Weights of a small image autoencoder.
Model: 1.61M parameters, 48-pixel images, encoder norm groupnorm, encoder activation silu, encoder depths [2, 2, 7, 2], encoder widths [24, 48, 96, 192], decoder norm groupnorm, decoder activation silu, decoder widths [32, 32, 64, 128].
Training: muon at rate 0.0044, 10800 steps, batches of 128.
Data: trained on larger renderings of crowded toy scenes, 45211 training examples.
Rows from block 5 of the encoder, named by matrix and row number. Each number is 128 + 32 x the weight over the matrix's rms, rounded and kept within 0 to 255. All counts start at 0.
# fc1: squeeze-excite reduce (encoder.blocks.5.se.fc1.weight, 24x384), inputs 0-76
fc1.0 [109 165 154 197 139 138 107 119  96  90 139 125 222 129 156 197 188  99  21 137  99 147 190 147 160 154 137 102 139 119 127 210  95  88 137 123 128  68  77  68  28 149 173 158 166 114 161  28  27 117  93 133  76 128 134 157  98 173 132  13 130 154 109 122 111 130 122 137 106  51 188 129 160 159 148  77 159]
fc1.1 [123 137 127 122 110 126 123 170 151 133 124 138 134 127 113 119 131 113  92 140 117 119 120 128 135 132 139 124 102 105 114 114 123 107 138 135 125 143  84 118 126 120 125 134 125 103 134 120  90 141 123 127 111 137 123 126 125 120 119 109 141 167 114 124 135 119 118 110 124 154 118 153 121 110 104 126 139]
fc1.2 [123 132 124 153  19 117 112 140 255 128 111  97 125 166 166 129 128 141 159 215 218 162  95 120 164 157 120 129 127 138 147 137 120 117 157 121 173  43 221  78  54 154 123 131 161 169 102  71 148 100 124 142 117 134 174 134 154 143 152 118 135  34 150 121 137  54 128 132 143 112 152  91 181 146 143  50  95]
fc1.3 [131 117  95 131 134 144  76 125 115 145 142 135 125 169 107 130 109 144 114 137 172  86 130 116 135 132 155 129 155 124 138 136 132 157 130 146 130 125 155 115 140 129 144 174 135 141 144  79 112 131 129 130 144 124 141 129 153 150 140 117 138  57 118 172 130 130 131 108 151 169 210 139 175 136  92 174 145]
fc1.4 [ 87  96 120  66   0 103 230  81  53 141 149 153  97 152 124  91 104  76 161 138 120 122 129 105 100 142  59 131 214  46 101  88 207 198 110 168 145  92 255 188 244  79 137 138 119 178 133 116 110 118 127 128 138 139  96  79  82 138 146 126 135  19 158 136 128 107 118 112 143 139 151 130 132 135 114 115 111]
fc1.5 [ 96 148 126 114  84 145 130  92  79  97 178 109 129 165  72 116 104  30  92  57 140 137 142 115 115 144 165 136 137  81 143 136 129 146 113 123 121 172 201 154 200 144  63  46  70 159 186 213  85 136 113 141 121 124 191 114 151  84 129 140 110 158 155  97 128 145 127 142 110 132 106 165 124 116 107 155  85]
fc1.6 [136 159  88 124  18 112  37 172   0 167 131 120 128 145  91 137 111 172 139 168 203 182 115 126 151 140  63 101 156 131 104  69 208 121  64 162  73  21 183 121 100 100 152 142 144 205 174  99  89 121 103 106 157 138 104 111 136 101 126 157 150  55 189 129 133 149 140 152 140  98 155  84 102 112 139  97  99]
fc1.7 [124 120 138 122 191 116  73 147 243 147 125  93 108 131 150  89 107 164 137  71  76 113 119 125 112 130  90 122 113  69 143 108 160 158 142 148 175 128 161 111  95 104 155 165 154 118 125 152 101  97 140 152 162 152  92 126  67 142 144 174 167 147 127 118 148  81 140 179 128 141  98  82 146 128 126 114 123]
fc1.8 [123  81 119 102 107 142 104 112 104 132 146 131 119 114 154 101  99  99 105 129 190 118 121 139 142 109 110 106 135 190 157 117 139 111  99 114 126 143 164 149 136 129 134 132 113 142 119 185  62 123 197 124 120 145 110 127 186 128 113 151 119  77 187 168 106 107 146 152 133 151  76 156 132 109 126 141 105]
fc1.9 [130 166 119 134 146 126  36 160  60 139 129 109 116 128 117 135 130 162 103  91 176 114 113 143 107 143 106  82 125 104 171 147 159 122  76 141 134 165  97 113 123 114 118 112 122 125 114 143 148  99 109 124 129 140  78 124 141 102 129  89 141 132 145 165 135 111 139  38 111 102  66 106 116 128 123 104 145]
fc1.10 [129 110 141  77 166 126 255  93 219 120 187  62 101  86 122 106  98 161 169 107 140  91 105  94 124 136 153 109 103  97 138  91 159  93 196  99 150 187  80 133  89 113  76 111  86 132 126 197 142 161 100 117 187 116 158 114 209 121 127 118 111 136  90  85 150 157 135 133 156 138  61 101 122 147  89 165 122]
fc1.11 [129 112 104 125 110 106 156  91 187 116 113 120 125 113 129 112 130 106  90  95 164 131 134 121 150  53 110  87 121 102 126 138 120  96 106 123  72 209 254 114 140 119 143  84 111  99 134 164 130  93 107 102 115 137 246 126 103 139 105 123 116  99 156 114 103 128 132 101 134 141 102 108 107 123 137 121 167]
fc1.12 [ 98 161 152 169   0 120   0 200 199 108 196 145 134 169 197 138 148  65 184 185  45 135  71 212 147 103  74  64 182 189 145  96 190  95 117 132 125  81 196 114  94 123 127 208 166  92 191  88 123 102  80 100 141 157 106 129 135  73 115 116 164 186 213 124 103 130 116  97 104 160  43  91 132 138  95  59  75]
fc1.13 [130 114 136 143 111 138 127 146 127 138 120 105 131 108 116 115 119 107  93 115 144 124 141 128 118 116 123 122 125  93 145 142 133 138 106 128 155 101 130 126  99 125 116 101 122 147 144 122  97 132 116 137 125 125 128 131 140 125 116 111 124 143 135 119 120 109 117 141 117 114 122 140 137 102 139 101  89]
fc1.14 [122 129 128 133 123 137 112 132 156 131 131 121 125 114 103 130 119 113 114 126 142 141 122 126 123 127 141 133 127 126 130 124 141 144 112 127 115 125 136 129 136 128 133 103 138 101 138 141 109 116 120 123 137 126 132 127 124 114 133 140 122 113 121 124 137 123 134 120 131 143 122 110 140 110 114 119 120]
fc1.15 [143 135 132 164 157 132 224  91 181 158 110 136 140 166 121 120 101 162 145 100 120 136 109 137 108 150 133 195 122  73 120 137 146 150 135 151 155 138  89 126 214 120 145  65 132 148 156  95 171 105 140 157 146 125 157 120 132 142 132 186 145  77 133 111 122 175 120 155 149 131 100 114 125 118 123 169 173]
fc1.16 [132 130  93 126 166 133 108  58 117 155 105 145 117  87  73 122 124  97 131  98 204 104 119 126 135 109 166 112  98 178 135 129 201 117  63 135  45 203   0 148  76  96 129 147 126 136 120 233  87  92 153 138 137 118 171 137 104 119  78  69 149 234 227 151  86 119 146  89 143 126 141 114 105 110 134 119  49]
fc1.17 [101 109 128 126 220 114 143 102 234 117 163 137 105 226 103 140  98  87 140 139  28 101 112 120 126 115  83 118 150  99 128  97 112 122  83 109 145 170 201 115 139  92  94 178 116  63 172 113 183 163 129 134 148 160 153 137 125 139 114 179 133  52 209 110 148 118 124 161 118 172 100 133 157 168 135 179  95]
fc1.18 [143  71 127  88 163 102  93 155 170 135 110 107 116 144  85 128  98 115  68  80 241 146  85 136  82  97  57  77  66  60 181 107 167 119  27 110 127 227  79 139 176  99  91 152  83 144 171 224 173 127 150 126 152 123 177 147  98 169 114 132 120  69 255 119 136 126 119 124  98  91  68 193 129 133 124  79 162]
fc1.19 [129 140 128 126  99 131 142 105 155 132 124 135 122 108 134 125 130 110 149 126 135 124 131 131 121 129 127 109 138 114 129 138 134 100  80 136 128 111 163 128 116 142 127 115 132 110 134 135 115 121 134 125 137 121 183 137  73 138 128  88 128 103 154 110 137 124 128 134 113 141 131 119 141 113 137 136 135]
fc1.20 [143 116 139 124 136 128 128 142 117 125 139 124 130 124 123 129 121 136 124 135 122 126 126 119 148 126 121 121  93 107 123 126 135 115 122 133 125 136 122 131 100 119 132 122 137  68 113 130 128 127 128 128 120 111 123 137 104 129 120 117 123 133 117 132 131 106 126 127 108 114 118 124 136 128 121 117 122]
fc1.21 [122 109 138 115 113 123 138 142 100 135 130 120 123 128 114 124 134 104  94 135 118 118 127 141 125 103 123 113 113 140 119 109 129 130 139 121 125 118 125 145 115 112 134 119 122 114 135 151 145 120 118 132 108 137 116 125 132 113 114 135 124 119 118 121 127 128 115 105 110 116 108 106 110 122 136 118  95]
fc1.22 [119 114 165 143 183 149 127 115 158 145 103 116 164  57 191 138 148  98 106 102 101 109 139 138 126 150 113 135 105 177 119 194 108 168 131 118 132 193 117 124  75 121 130 123 143 124 109 193  73 144 131 128 106 161 109 128 122 156 118 119 109 205  97 123 119 206 143 139 134 107 184 135 139 116 142 180  92]
fc1.23 [132 148 108 115 133 133 119 138 151 133 148 128 116 105 111 128 122 147 106 134 130 120 121 126 137 146 130 138 116 135 128 136 107 124 131 121 108 104  98 126 148 125 132  92 122 127 118 148  86 136 122 120 137 132 120 119  98 111 155 162 129 116 145 134 134 120 139  93 140 121 120 101 109 120 135 152 122]